From a checkpoint of a small model that answers yes/no questions on an image's attributes.
Training: muon at rate 0.018, batches of 384.
Rows from block 5 of the fusion encoder, named by matrix and row number. Rows with one number belong to one attention dimension. Each number is 500 + 25 x the weight over its row's rms, rounded and kept within 0 to 999. All counts start at 0. Numbers have three digits each. After the name is the row's rms in percent of the matrix's.
# q: attention query, key and value (stacked) (fusion_encoder.blocks.5.attn.qkv.weight, 576x192, the q third), inputs 64-127
# k: attention query, key and value (stacked) (fusion_encoder.blocks.5.attn.qkv.weight, 576x192, the k third), inputs 64-127
q.12 121:519492478485466480487518521460469504512479513496483482513522490493511511487479508490500519479475497509453475481486510512493465465490521524455509466477475499487535461557533509529534506507508537
k.12 117:510481523501577475535477477546529506534496523489469521518489499459523521538513486448506563517496487504493496487519495470519493508500478527534504508508497542500510506478464487506509548497480485
q.13 113:526440529495506490494476521517519495477553538480526495471554467506485474466522473526477514496512476540490520518481458495492497502543483457467507482498501528528545465498485498528500498522493496
k.13 126:484502454472491490476493479518453505494527480543481478456520466486500528507502488512546519502484515477515469529475515524487461555475531504528491505529531486482499494524505494500485499478539483
q.14 124:489519490542486468537494483472467455490508496533484512543508476513484506495565452505497517454487454468490481542495498481471500476523523493500488502477495537472507502526481519523467499489541511
k.14 108:481508499515473490465477489535520513449504464492512436498478534477515490487470540496502472537507493512475476487470470500509547488505489475468485486505495488498477474489503509457540481439464516
q.15 103:453546494463494458527503509486488464469530483515502545522520479497493509503446493530499452492507482501520484482523472516496472488475469537502526532491494465552483511513471501517528513493508459
k.15 105:503481462503508508480520487507493512470501483493535502483473538485491486481485530516456491508472472511516516492526537532454553502496534473505519480524550525468524502510549472456492509527522498
q.16 108:486511514557484491525465465492487498475524507505490520481491490487514476502510466494498526504518465501492474520506536480453495460526489528485536477461514486505495507485524512503492509491458481
k.16 117:517519519506511479480494454521504524504475493474507451529499507487514541479494527523440479493503454505492466472482487507531511507475514454483499502509556484498511498529493502469519467478516494
q.17 103:510507519530548535486499478512498528515495491500480495479540524485495475528494495501490473518523501504513506452493476473535533505484497498541495495536533477512482527454467468446492494493447508
k.17 092:502510483507462506526497490468486524502484492546515528524528471501521488485522496507462462454484557529519551527508510525482477483502510490492535487493452455513465521536481536539475477531485483
q.18 095:500488502492508506497476503521527495535515457499517451490451539497533527480557488486496503562529494513491494524534504498498529478483482449492493534513499559512497475439488466528476474503512488
k.18 098:486522461471449490463502548488462475499492494523494519497529488544501505506465516538488489482467449486524458510501511550472480525488532508499476512536520494465492470503501495487524532497532527
q.19 121:538434510455487512485489536538511498521525509464494519507475549507502547492541502491520512546516566555463515517517537518467483504477503502493511490508493517491484488524493478525514513517527515
k.19 102:525478534504556523469495507488529479508470498485488539530498517473490528488505472522516487530514474493501470479500516496517477503492493494522500512486506499473504504499457493516501523534552501
q.20 093:478548495519489522476572488482527527503502525519508499481517480480499493523441530473478504496485505468528450479461452512550465510502506483505496519487504509500504522513538524488482496493499489
k.20 087:507488506495478526500485474510477516474520493505500495486504489513448449520522514517506529497513530506512546523499522501503501536498477522512471492468489503478518529499527518541496488540467468
q.21 090:505471526480491492502483501529487491525555468521498526494536519494503491502579494525481458504497495498517486494481503506540492513473483455505491526484521499546533496439453503507488454503496505
k.21 099:479544447479459473494512512493471488464520468544493491498502490518509509502475516514534476461476521535503476518491538536471498515512525480526508483512491498458473466518518498507521534489537533
q.22 070:486519518534476525516455497497529518496504493482477498478478572492524513531516494495533512538514520515475480486489583517476528445470524538498521502493483459448482505488519499488519468502463523
k.22 078:510504546526544482498503501503522481512491529467483533536483496512492531512494498500470465501520482519474498456526459498520486470508495497473474510483510456499511477524456493502507510532526520
q.23 111:504487517545480494502506540485502467506486530485478486479471516510465532510543488524516517507511537507483508518520549540470545492521525476504501475470487524482539494510518502522514486510522546
k.23 094:454526464500502504493527516524534484516467492494489480491506492487491509533521513474539524525519504506516504517497446523508470486498499553463490514490472472460486464542496501476497459496489476
q.24 094:514512486516522538485509477506496513495496521490502530505474456515520472522449530472516534512497531493537501534471542507485477537518462550490500503505511513531454527523519538470503501514497480
k.24 099:496497552516482531509513494473539507464485477465487438497499493484484526439544487511521459499570491490521494494503503484542507502515482464520498483474506517516549539525510521499498439497489504
q.25 092:458546524507521490526494513469535509482505491512530485516510461432500469503467477467496486520523460514498491454523437494526498485480492525511471514507499446524467487487459479454496504485493475
k.25 092:517443465460476536493510476480508507494535517487479511454500517466462485471481528510506492525473493533531535527550543535507493496527530496504558516483540510520551534525505483541475510519475477
q.26 079:497513472478473509483589497489527498495474520494517485523463501513473538493471527506466475466482520472516518515489462531537469550514544464502488501518484534475497533553529514525524525509571496
k.26 089:490480494483488537530523517483503484491524474496501472485475505492451449526533501479548548526513524492502524510492493453494514508521468540472477497457433519492503517483522511521481469496488501
q.27 126:512482501483474551504510496532510517508512530447511549493515521504488520512505501484452524539500517524537467499513505485505454491508540487482478546514482523451489507508459488513466524490491490
k.27 124:524482524491523503491497468494518483502516467523501489531499497509484527520548511537481476500486509499472473489484539508477489568482489458508477503504463466497505451481514539492507481544513508
q.28 090:488514520523440492519502531490512458482532530475476501494504540490503518506530451518510486481512512507480494524479535555482490481513555503468515491479464504505528496542478522551548493508544519
k.28 093:481470493498510508498485467511508472498486454477503460510453476472457545498521500457506484537516503503489494504517460517485489523496489500483477503472459492463514468528492513488495485509538507
q.29 087:529498499488524505511465502525470481536541487511506489507520543547530523509552483541479469503495492539445501508510505501494521468475512540522534488500532502437522485482489519505491478516488544
k.29 096:466533506549501509491487489506498464475498526580536511510498500502563540496473505519470498488505512520465503473494476516479534467478533497482477477498464486507441476500505475447539550505492483
q.30 113:493450518501505486518496499491501501484482514497538570518508476497448488462514485501466527513496484497513509518475501470469483538507477468536466467536488521493490532464491496501473532497524453
k.30 105:551490515491505503475527498460494526501526498504498492455506496474486496527508499542507481482496491473467495480480508480532508485507495474492523530456567468543526461498497515500482441485480483
q.31 117:493515509484523530495492437491500529474513474502510501537529477489537445510464493463461532522496458515537465499465459469524443493489488517498505522500502476508466492497520508496468512522475493
k.31 103:530474522468477480521487487523496520480528503529446508513530518504506525489526506560522516490482497491478504476503543491514508533507490457560459497517524510531519529488494499492547507502483501
q.32 104:528541525480487494502478517480478493477501508554522472531525512476518450462520518487501510487500572480476520526493457489509533494484486474489499492500466464537471481456533542484519503518481536
k.32 105:498507518484521507535501487543517470472515480494509526477471480483500515477473459477519467512506402490512499522504515499509506496515510476436504534486475448486512490532459519521491501497484467
q.33 107:533476464523491536535465482512527514549518509498496489502513489468509515460519528530501469455455497486518492466518488477506499500495475502510538519496505529493521526453512489504489545520465492
k.33 103:492522530496564474548487511459507467499484480508471508525479493471520498518499510491479516532508520471493485479513478537499486460470515480528475494521515481528497505509468500473544509517519482
q.34 114:509514500521503504483523464514514445498472522535519543514516473517491496507481494447499485486461492485487501514465478482485499494507474504468491466522470523517496504477511548543482521494534499
k.34 128:485524504468493482501510521490509503484494455505482454429480478475537511507493504534494500542547475493498518465549533519508532472518506496476510497488506466496515471558488477436487500490473508
q.35 088:465497487511474486487501504489503487494531536464457511507525526470463456488533491549513468509496560502522475462521518551494512470476501490521505497526529518521477532527450497488446476497486460
k.35 091:523518506477489486448502445511470492475513491504514511480479537509500505482494539503507551508535468501516491498495517517482490516497519520492475481466499462531513521489535510517483503517526511
q.36 111:565506509531512535471471453480504546513509487538500482505494479541537584503455491514448505511491478476549491490496507460468482502510510488495506511501513529456518492517517487497506539497538509
k.36 116:479480507529525466562487535496525494523472492483460491507517482503515494492550523502527513485467526464499507495515504468522510487493480501550523528527496529495487501484504506478523489481472530
q.37 095:511495502498512500467483514570503497519557527525464511505525470495482507518490446530463514446533494458473429468536482464480517473544476494486502501464497515513522499510484498479462576466485487
k.37 105:482529491507510546483489517473501521510456487523479512459448467511520500517464521508455507534485509545544481510513563448493508455479528508502499492496534507492497487527502514489520551471538505
q.38 098:539498499509483524517487504465505481515541487508483485503532518527534546517541507550447455497501515514506509498533547513510465494475553468516496506523499485535528512538498500506495498519466464
k.38 114:513530536522514530485495511512526496505484460490505510494481518500497474495487497492543500511511536467532501475474460478523509510504485531527493516493492507477484510485480490567497521480501488
q.39 093:499508500522504492494503484504507473458490503536522543531442502510513524512495513453484462512484461483435528527470470518458483504480498526456468476510477490499513523511544519496543511519545513
k.39 093:481515486478494515500503473522498519490516496477461490442522484489482463489516567459546513533513485500489506473528500506546490524535473534533526519485496464517499530474505532502504440505474519
q.40 110:530474539520529443505518478460527496470520493476486515476499467496443519477509485491518503504509483508514527504489460509485521496514480492469510483495488525510498492497521468516472538523486504
k.40 114:524519491511479467543499511456479498538472549529509502521470485463543520526504537499462534525527497487483499493491512477502516490490532496558506500497565505509504488504481499434514466470481525
q.41 118:487491534536511530545511522498532475483502450518509479538513485467466518473515465513492480465456503495546489517494463469493484529510513532472489472499467476499529497510505480502483540529514454
k.41 122:521509487519543445479469500528500496540481519490522483503531501534548491503494527465488533530532482545441477469508495517509495495470521466532541506487545540520513516500466491483519499517508497
q.42 078:521541490467460535466476441487523545510497515509509496517498478562521561495508525491476504493465492513500533507488541529480504504508526460522502517539532542474459497496504464484511479489511502
k.42 086:491487504494486513519498521478503539472546516483478500502503529482484475502514507512551492489448502433554480481505493495526494502468478525521478471518492491522490515443534495506508496500494468
q.43 087:493507530455473511492465517514505531475500466457482466499510483533481511500499531490544516506521535500503513508468525519515510496493513498477509505465485489492469490506515470524459464492425505
k.43 097:498525479508475492445479511465498485505540496531519514536478482512506516492491467495474521466470476467508494461476492498482481502446528503473484491477506507482530477507487493519516523471591475
q.44 092:550482465448481552513489505482487498497489493517500477520504543436472492507492540479499516497480516505542482512479531480479490494505514498495495508521521506520500506480513499464536465506508489
k.44 106:488486513462530507483502508528488464476491509511521538493525488554449457505568471502491483496502466496512468497464473533480499485497484482482479488505454520500480493496524484532496494523483503
q.45 097:500520514468494528535521562495515505468463496517524448560514522503504531523514510484479477518492552483516472495450504484487503483478537512487499476511481475497444463498513474492511505471532490
k.45 104:531484526499493503482475445549476524486525532470525523479509488525505483456527477494505499487512456567525491510518505475488516506508487493493491516475462504463521453502508481531500534502492524
q.46 088:512481467475501499489440537512501472504500500523488493509542506505499474475490529497504506486498513459434484459530454499515542467491485507514505491469475522497518532490497537504517514520500506
k.46 095:515534489462513558519502460489501494449534503482456526505451525467519495457497522489513505515513487500533531529500482484508476501478518544487481531482536452539487517485466496494508513525526498
q.47 103:506494483516514460500472537476463470496441537476497495479493524470502480505491530498532498509469520468509484507475555520531493476493488530500487504514509491568517518468487534508516469483482500
k.47 113:524485527457491542442538489507474529492494507495499497501518452519513499498523495573507474497506498488489534515475470523466485453533492458481484513482476496448530484516461496508479490492491521
q.48 111:479491470513501520532565481511533483513542506489476554458491497504460526507512512550488475553472470487506508495532472489504501518492487527497466485489502530503531494505486474517479469514504516
k.48 108:500496500492516485496509522478457487465480478514488509511499494502528468518463481497521528457480504482484501510494532487490487488532514516494474462507513500540513570526462503458533483505501472
q.49 103:523473494533505474477512449488517491478507482494465452459535497503484518483518497519507521519492483503492471491475499490501522474510503528523535520492522508497507492503494486508466475511508469
k.49 107:485485488464470481517503481494454505535490562517518509578463480479508501504506499514488524473496471464477509519502499507500509516503479502520477480497518510522494503515496506482517514498486491
q.50 107:506516472562466497486468476458508495486512556514493481470549540462534497507516490564495480494473509523525478483523567505493474485483503482500491520511550516506519521508433522461511502488510474
k.50 104:481484542473538493474507469562512520507498485478482503510506510514507528470481505516504529516513483448462529489467452539504530488527490512539507516530505505518505524475527504493456521536510519
q.51 101:470538508507481510459543526457537504486490498492519543510494527507444506520506490516457426475499496532501494518451520517483491507512518467457449473498538506518482493500505509490525453471526487
k.51 110:536496469476489549446504499506465526505500498505502474466525522490504441513507536468544510513509471502547499507533517494505495514517473495529509501505496517524535532465496525512475502520514500
q.52 085:556492508480502531492484511495492491472490441531495468508533511519488507472474521500502486490526528497488500492483452455525546519497505505516511487456479465492493491484522525512517483525494513
k.52 087:530500475495505503557477500507516449496501492505503521537464494450524492462533469474489481496526456501539483546517473502515490520501480512494517543498498483525501496531438452532531494505494468
q.53 107:507483475475538483552483497506465474532498497491500521537450482512496488495508532486528489544460494473457523517505464522533490511484498555516515496503465505524499519480526511555506498548479521
k.53 105:487494523520499529518552481513497486481530496486482492477519514510519489498508468518491501489514558552514524487506437483508488496512509501513499502488515473474494464527466473503501462464495500
q.54 100:501488522536474511496478470506519517480531440525490465523493510535509548487518509508478480463471457506480514556453513496495476521488526518480498512503472459497500507498527490492502493523505448
k.54 102:482524499477507498480474520507507510527512499480512483532513521487483450497531548453530520521489509463500481445496479510527482539466457508545507492470510521505482537460489550542543475496499471
q.55 090:509497541503483513517524516533498468473533508465463496476535507505490481515517517527488478511503514474494468467513502472545502523476501491488496481457485471488541504457475503516454497529420483
k.55 099:481521499493511508489469503477514486499490481499497511525479515497543536488464467488495534495500493527477505517461516520473505464517512547489490507519495499517483503529484469495535506493549494
q.56 111:522528532468483493503481519488512481517467507522509432554511468481497523484523514463500510480467527474464487514469442508457526518517469464482517479507473493525468480507508492493521533505514523
k.56 096:516472496490502532508518453528450516447525568502506523488505486503501518467485499470510496500497434496506488525503497459510478522484539503478543505494534482509518477478459500490477529493502500
q.57 123:502515489494492563492473522536493488549480505516497543515534508537501472512463453485483497506484515483524479459516493485520486518524521549562499465522490511538514515487493536504505504497497499
k.57 125:495494518504501508500525527500539488512529449504499494460483504515529524507498452556493498485504511541525499529520555505507504482512480475455512504470453481471508503523476457472469480527490462
q.58 079:535538523464517472515461469473487474526495524501494481516498490523520474502539488476506519488475539501474507499505534523512493520505504488543514480540514489549470503466499503499486523517476488
k.58 084:522483538532466494503533509458514521507497522506509488488469531481533546506456464510475500505536515514523505517484470496543534513501504510510522504508508467496505473490474478454479465488453485
q.59 089:511495540491497466512503517476509507482478471492534472489521517532527511502478479489487484527546491534474506514510506511522487504496567495543490484489495476487475500533502467502521513485510483
k.59 100:532513510509454548514501492518524525537529544484521514523474530445511501521501485507509487510498547542552509515516476488518520533515457513525541521523489510456501484466513472545485486504492503
q.60 083:465521510478498485467455504504515545460502494501511511572474475522489516515505479505489539537501546455509513471497449520482532517515472506495499479519493498500472491563502493463532502453529511
k.60 092:557452493508488479513485492519482493507524533516507471493528498524484479461527553448538506432458473517510480526510544460493458539467528493469501520455499482501486506448484491483484500488527499
q.61 140:503511462485469493496536494503512492499527523473477468494492551474534519516545547531499511540486545508515501472520559461507504480460527506529503533505532484489484498504470469499478466499496493
k.61 157:494502544518484442494489500519502507521484495492530508502498453504469503488488466479479503454502501469502486519503485542502520504543498523468470487503477498496487490536534485516527543462459499
q.62 114:540514488543476546447448459494490528480537477538512499516511528511517498471477476521450471472478490502503496504502503469507471504518548504515496511488519502481515514471525522501516525516519475
k.62 129:463525514484540493534471531537530492548502486508505485485491479470509482526520504476505509532524484481520500491549478532521535487517440513543533512501498495489485502501484523518500498507483466
q.63 111:525446507520503502544500504476471502496503486487495426500510531480516491479526511468502490485478490491511478529479538508549478500455500518514508507494504468521524486438508504515507496526486492
k.63 120:501518528501521502515476514469473477497476543499526513568453510475524512498524522520532501503512520525489533496474462507485515474501442452502497484510472485473515484506487524500517490499495497
q.64 126:489465527508464507500495531518490507462506490525497503454491490475500511501513473514527524525512490501508464488495531525427494516519544487496493497509530495469526473528483525494473487521543504
k.64 120:531533513472529520478463492526487503552487495504506472560504521498527514490529488502495516518532532534540519530512487457514497547465436511551505539509505530489442519506531478485495529452496467
q.65 122:524478508511500526439524490504520543514500450487482421477505507508535542511509473496509469452494537527515480518513528495513503498504517493502495541488514515492490495484537497468471524536498489
k.65 103:487489518507496509541486493453463488510454535473521509512489555513511473511478522511493548501491461460493491485489520520517482495475511504499534493510498482495472522474498517501539510481507510
q.66 102:498488531482487497536494484458481481484455527508520466499481494470463470510494488493461485511491560496483492472543480470520497468468474518510536499475511475519494505532490522547535450531475476
k.66 100:513498510481469487518469496527527533510520499472511571503506491499478514518516474473498456510503487486501498510484511523512499545486531468456520538528459540484480510486506475501447505473522461
q.67 091:521527480541474492524491525530494512511466465489467500498478486516519532499435504522494494474511495503534491527488488488508552516480510530500547498480466472527484492513504492487478503477497476
k.67 087:522451521504531510524554455499491529521498548487501513500531489474530516546479514524522513531495515493479545491487538486534451472548533511513519517500511480493511481496463500483540533526447497
q.68 111:514542477498518471483529473497496518516510490481496529527513506569537521456495500486488512490507494496515501518446481543511495521512486486482493504542490536494462526491511454514472542510501530
k.68 102:468505495505456481545496506473509525475528509500490458431509494516517536489480504519523536447477517468478516495508568524479529445506499505478491491509496485509519461498482532539512495469485519
q.69 105:485500531493529470513527491468490487495486516468501559534500477528466472504543484476497520524503487477502490502480455553485483490504467499505480485499491524495480506508477518553477507507508506
k.69 110:529528495478442488492507502532508529497540450538499470437512501500467521471499512463542516469491492532503500525516547502494503531490502476468473515564478498497513468503526495537516484467531503
q.70 109:524510497480479511491534494506468449502474529484510516474537494471445535529491472489527496519534469532510512503512505520516441526470522505466481503481482503482524511497467505491486443540474535
k.70 126:485511470481460508460532507479481476503496496564531497523467533519483473517491477487506514493514500502483489479489501466488487523471497453518503471523509495501479492465526539510518500485567503
q.71 114:479534494525493486503524518534503502468495508475556548519526479498469473509528489492477482465511538506534479500504474541495476535529475471500496468479487524465495516531443526507488476529507502
k.71 109:539515476478472539467504557532461503500517485530482514489519505516511532496500507486568512530477549508515507503479548468504484547456515495501483471538465528469486482451493503537485484511545525
q.72 111:484510573504497483497570456481494485486489460486491518501530498513514544495516480568482475488510489479524508538516539498502513513524449463522495488436503488483513518528529497517514515512524506
k.72 102:478524494482466467498511500483547532543452539462506525507483485492501526512491496467502529540518486496494470449505510528460491516514547490491480520498452517465460523478490516485506527461541516
q.73 106:527480476500484504473447493497482471515466505513521507483488493512513526477453512481522534546490489513488534475470553515509474493501547525497545519545514502486529485502487467496524489517528521
k.73 118:474517533475517498520495493474500487489499510524497466535518482503479505485542484528466496492538518469503520519491442478505520474452499468540495477500507501514485527531514490496464471466520466
q.74 123:489487480468501498511475496508497538539505432478452461521498446525512477490503498497527565527516477489496488519472517495465497488499489494509493511506483524491465493492540469493507554508492528
k.74 118:476538525505491473499549475431515488481493529493504544430498504479512499493487514484507537444521481492543546501499537504492490508503509471503503537493461494496517499505506556492526497480513489
q.75 110:509516501560462508480519507510485501494497531509488502478517505514520519482473488502534493489539496542544497505534500463513503514514526490474487532525499481490522508528443490494452512508476505
k.75 110:519499523527512566543497489527508541506508487499545490544478544506498557492475507508453503487510527483483492444451486480525518465487503531524506500459509485492456496489488503478527488528522508
q.76 100:519506518538486480499523505506495459470483528489524535483487488475430499493461505443552486537499480524526504509460508539543468543488499495476526473541496511535490483474466473498504447509487507
k.76 099:489466473469496483542453508499514515507521499513511454571469476489498465550514479479501467475476565467458498474486498464495520492487473518519517505499506536498478503533535491506512476492518504
q.77 103:498507538529476523481519483513518530475532503478511496508556470493487451517510476500499489476524545483521515526520495452522465528516467483505491452463501502503493529513520525495521509523480493
k.77 106:463521492500474509497522545521508482498496498510491527493476552503482476526508494457475488521457511492520483480450520538472509543489527485478460464506460528483496525478494512481507496519540511
q.78 099:508488517517489483458534498496535516517479460490508455539497482514470481474483507458457479496475535514494498490507490526527492506500465492505547509525489546511486490494512462526534489513493472
k.78 110:522512497494502496575478519468483486493506517465500548468491456513534532524480517514535488460507531457498510478491562493520488488470527537469544534516443524463485503514479499489464482476496519
q.79 114:511493495508505520525512514507525501477516504488490471540478544482487528510525489494505442462506486506517518514518517493522473494481534559488505522488505456526480513497489507449486463498483465
k.79 124:498453444516517531485478476525509514554508500508493465471506500516487478537489505524522489549484501541488471468499507488479478503530501506534502496480539505502515516460497514516520510516461520
q.80 087:515510478515509482484464463554485501512551509491509530477579472524509459500507507501530557481536502480476518487498471492480491508489471451473485469526494516529501514500494486476480514510479519
k.80 096:471533500508496468532537533480493495445517467484495523507457528499495454545464523449476506460470490472518508503460545530447528496505530532491462460483516530510490490528494518480524490496511487
q.81 116:501501448473518477506545464540492465550479544520540549500505480533525466508468510499494525478445466473496522531503442499497502533504469469508503518520490495480509502490505488503512509485515511
k.81 107:491496520558529487496507521468517483474487537551476528474469482476547527469477455505490491431508532468503502480541515463481561485528483477488487498499479495505529491498481458481515483511482498
q.82 102:496485475523546461489444522526490488479511486487512494495509518530542508500540546532513479433486533540466457457524489468514573456499456486483509494485478494511488502505485525478490497485467481
k.82 096:532507499490518537545506467559519514492536512444469533527499507464473500518458533473495514537462450475517523530497484520465504479530591538492470509468502503531507504496487499512491486546493471
q.83 106:498568464486466503498516497476480507502495512522541529507517520501497529492470500534458470511507499481508500488473518516510524530486515471507501459464537474488473528513491486493498490476564504
k.83 107:511471518505480508472514499519503512506482558497522498478534494500523521537520484520527500543518551522495526516525548465514477489512488497489502461509519470498525478439467502528448495499430515
q.84 091:501534507500504457474525468477513502515522492512506500536499521549539526452500504544492460480500491472502508501452467544500520501514510473477502510499518494497473525490490468512459534487542503
k.84 103:522466497530489480545458504538518535522493531452484455451504478499522528517495521510516505509503512519467503504549557506496510470506500539491482477517546479523515489508492497511500499486421507
q.85 118:537487506535518485492504489537525474499493487478493522469502503486505549500470475542529458440490469523484511511498494520497528489517497496466521519475453489531521468487486497474473505496502485
k.85 122:496435483499526454513527482474468475533451505515466433538478495470527428523471520502488542531518491496476477496524475483488459502508524503561508478529554510520496503530508484486565523491514492
q.86 100:499503503468519500475572457513496454482500536459530507529510550480490521509531468502522476478488508518546519517494484531519444500507478500483503508485530484481509537475472512502469464546490499
k.86 108:466516465509441494489462530537518534535498493507500476489475535552459505484480488481518508517469483503455481499505509512445519536453522469488472467538493512516490527462547503526485482476517514
q.87 095:528480494462492506543480499508493503526508475488496445578491485455512483526534461478531509545522508481495504466489451455502499487494508482485521508493518466466463522514480471495507544499478550
k.87 100:518494495575491477525497500522497513501481529469519558462471505515501492483527510480498464453501486555535506506488532476470481544483547464495523509513486490519505513493469535473518457534486485
q.88 117:495521500467482517481515464433516545505532538513465487489532515540503470484489481500442516490500526471480513513526484468500486474477519524517475505499523501548485529501559535532504526496499467
k.88 121:462522522524476498471510511511533502499514478505521497433499529511486531499499494511467491502484466510501501510512526570508532492509475492443486488520492476484531474469499489500460527485473514
q.89 095:533459506477491526479553491544524477507500540508540487452488496482511466499460481459498505469446532490498542523498458486515454524554522469520511493566539518526524491467551501473528465513493485
k.89 105:460504506529536476490462540504509457499494521524480473546468537535509488486497453542481443484480506491477461507510480500480524486479500495503506481500513533505487531530516454459482502496501489
q.90 088:504501519522472498496550521524526526444547468516496510465512488508506514457487499503505495477534501501528496512466511512485476562563524446492484455528516508514484495465503476450493512502501505
k.90 091:474542500510533520535484501512521499555485504472492462537479524503536525547499485511513492511454558501485490462511537488495497499512486559524502524453505528481487504503516519484537519510470520
q.91 100:515509518464517512533532491466464473509475541496507497455493512463493488523490464502539482519498527508512489496492443487534509528483495432507512514503534490525478508497486525511489501485489532
k.91 105:520468522529455468501472474546551527491503507501540492554486515515469499487527467475478475459478492503483475532517506486503516543507500473463518487526493496518487481491524486492481482517507463
q.92 120:495452511514481540497490457512501524504498530469484453476487504449512469489509489496539530517491517456534509519511506470497468471522495534533513550488499504479516512526505490514444495541520465
k.92 119:509468512515489456504490553459464514462518498491521513517500523545517472476501509506493488419485460472493495485471466547493498527458473455505506453527491527507468523525518480491536493462496493
q.93 099:480445495509485509539499541482533533496502501485474499523479483451448465521512485477492499493470498508486478510530511493499471469474502578501502496455471479529501495518489564495508472498465428
k.93 094:516513477484520545471522487508467466524512449528505518461522506516493495503498527514539488552496497540527530491510492491528473543497465490510506539528469505471529501479525480483501512501499514
q.94 102:530530506491501507480533491497541482494498518490525498534472535543544509489474484503410447472527522515481527473493461481487514517544532475509496496535538516481505497478487452514529533483500521
k.94 106:519491535549496464537458497507492508524475497513462453468507448512511543469506487525510514484506518488483429515518489522518490467467504492492527495521517464524484500516494520490492497520476493
q.95 127:468488520485529466509458547504506499477521446479487456562476534496490539513570500488499476497474488526466470464507537532518513454504492529467485492497455529474503514511507490508499477507480524
k.95 111:539485421458496486470492497487470520497519518471475518495512468490520465480496546509533516523526463531507505501510465504465472494479531520522532531497499505502506511501499554514492500506529495
q.96 076:530478479499533494530479454524466481480476484459455530507505466510523479486489485500475526529525503506527544491501427520478502533521457493533500472529509472485534477542469498503469587531535508
k.96 090:484515471457508491475461524503459482479497465484479488531516486445521485518496496527533491511479507503501481490458549457516492499519502496489518530485486527514506541515499491469509523491535473
q.97 114:504485508543490498522483536462429479473483504478518504518491539513538468438494471530507475468513558525496548548501517505526543527482502493523488450514487457549450512503512528520528465491488526
k.97 120:467484477528494486490495507506493501503525498481454519479533484483454511454492496505495474501520480540513506509501538541486483464520540460476491490519511547542508546499474553509490470463472481
q.98 085:509450512507527482500497469544529506494510480488457518512525454519494504530494498479516531506486470475508532482550496474491457511479518497487463514470497489537514467520483499472496517515452506
k.98 095:506521457478531526465482499528466521480496461499539446494502522509522479508474521519477490507486481495530416499467487495507513490496473542499535535471495468457487473473505479500510559477512488
q.99 065:503509489476495514502519520476473529521492518482515489504484530493512487494510548496500499517492546517462545483502478485479552502496495468504516485547576499488524498466513481510466516488535533
k.99 075:497498499492518506486488511485494463517507476522521538549510457503520495502477479469503476472538484489498478515455470482548486481554540532478485494487437503543475538505476526480482438532514472
q.100 079:507530548500503508548450498552466472517509486513525522498511490512519503542549520490522485502523482495488445493454516510494519518450492461522499498494491534488467489501483516510522515500476472
k.100 079:515522493503487500499496494466521519496467523545518483458486521514514547509457521478463520530465509520493501495517505486466536473543534496513519454498484460520516481538501495489492502487522540
q.101 077:514517480497514484510511487536541507513527498496490512489485505541513516487458461518491497489486494502527522512533481486539477531540505509503491562529545478496533502538507484441465483482515534
k.101 080:493494499489480476470454550526478517464471456528493483538496481493508499531543517518493501515524495439496427484514468498480497506471499497502471505497478487489477488494488506526524516529516480
q.102 086:504532461495497519485493496507543543519509515521518478472497518524508515536489515470478496552488514549499458481500497474484475500499482542538499533479525513467508486499514498495489479498485470
k.102 077:517493542537450497515481493538513506502500468525483511529511485540486499512543490513491491475522489473474512501502481495486462506458472491498476488499494476450487516513498461499491517498484526
q.103 077:505489507535491483478480536522476483486460475487475470482456526494535518457482498515496464474508537541517526520466516507516518504505510483493518472553506467509468533470509473510526521506483489
k.103 072:472538491485505507502499526451542474527503516475496512491541494470511498500475462486490496532519484503520515488472486492515506448523533480519525491473486530516498518517482530495482467504531499
q.104 089:486540508514485501512510534496518504492504477479519489523515533514528492513444495522495451510486532530489478492458520482572511507472530507508489523479514474518467506499535484479503464487475504
k.104 083:508494472558459528470517500521515530485505476538522500449475492516506525487533533487465520492528455479510468514497505533460505473490509505508510468508511495485524464503492518531480477516474506
q.105 078:513506526504517473494481495553467520523528503499495532514522495510530504522511462555524483500520444522498468457522500513548500496519525507485551494487510513507525487528448481457477499489503523
k.105 077:484544517480458472494518491534549504493479514516534473468480497500532546529536524466455513551482526444487483494539496503467524526519531518516479477512515496503485474506519488484525503511504500
q.106 086:539494522495524505479497489541474504501526539506508527490539511497522515503518526524528501484520482515487480496497486515516518508477544488491518508477524505491546504481500445470481503508468478
k.106 089:470534454496489503518495515503532512520486482569516526488490478527517541513504506495456478487492535520515457481505497527553513516522498543522471501484524504513480470510478518487526512512523494
q.107 100:512474523476522449500518469496522507485481533510487497517481475482489509493476456524519516477510456449510512492539494478488491462541506487443521517492511492477515510528518461504508538506526507
k.107 092:509483518467529506537502491487514483498507538453512486505530487487502463517495496474509512552506470463496457488484462480516489526467511532527518508504491491507482505519504490490509498500518502
q.108 070:475501498505522519491470491491522511507504501508530530476458496503520532488518502446508540502465484467524500560515486514459487554497493477531459529530501497500504487503478538505470439490507524
k.108 077:515466482509525497495465506486462479509460504563520508534513515555522469523476481513507469472536486501503468508503464517453457482466500481486529530490481484523460508487480499506513483483546511
q.109 071:520534494451505504456546467435508534534502551527555482503525521492488500528528517497502527514487485465508447514498527500481500484512561519514463490477538510470490508511504475510466463491499499
k.109 076:494476568524533498512514493509518476504515486537498535543485463528486521511518488489536527536513455483504540539512468490494490501498488525497516487483473509495463487513471531573544488525493463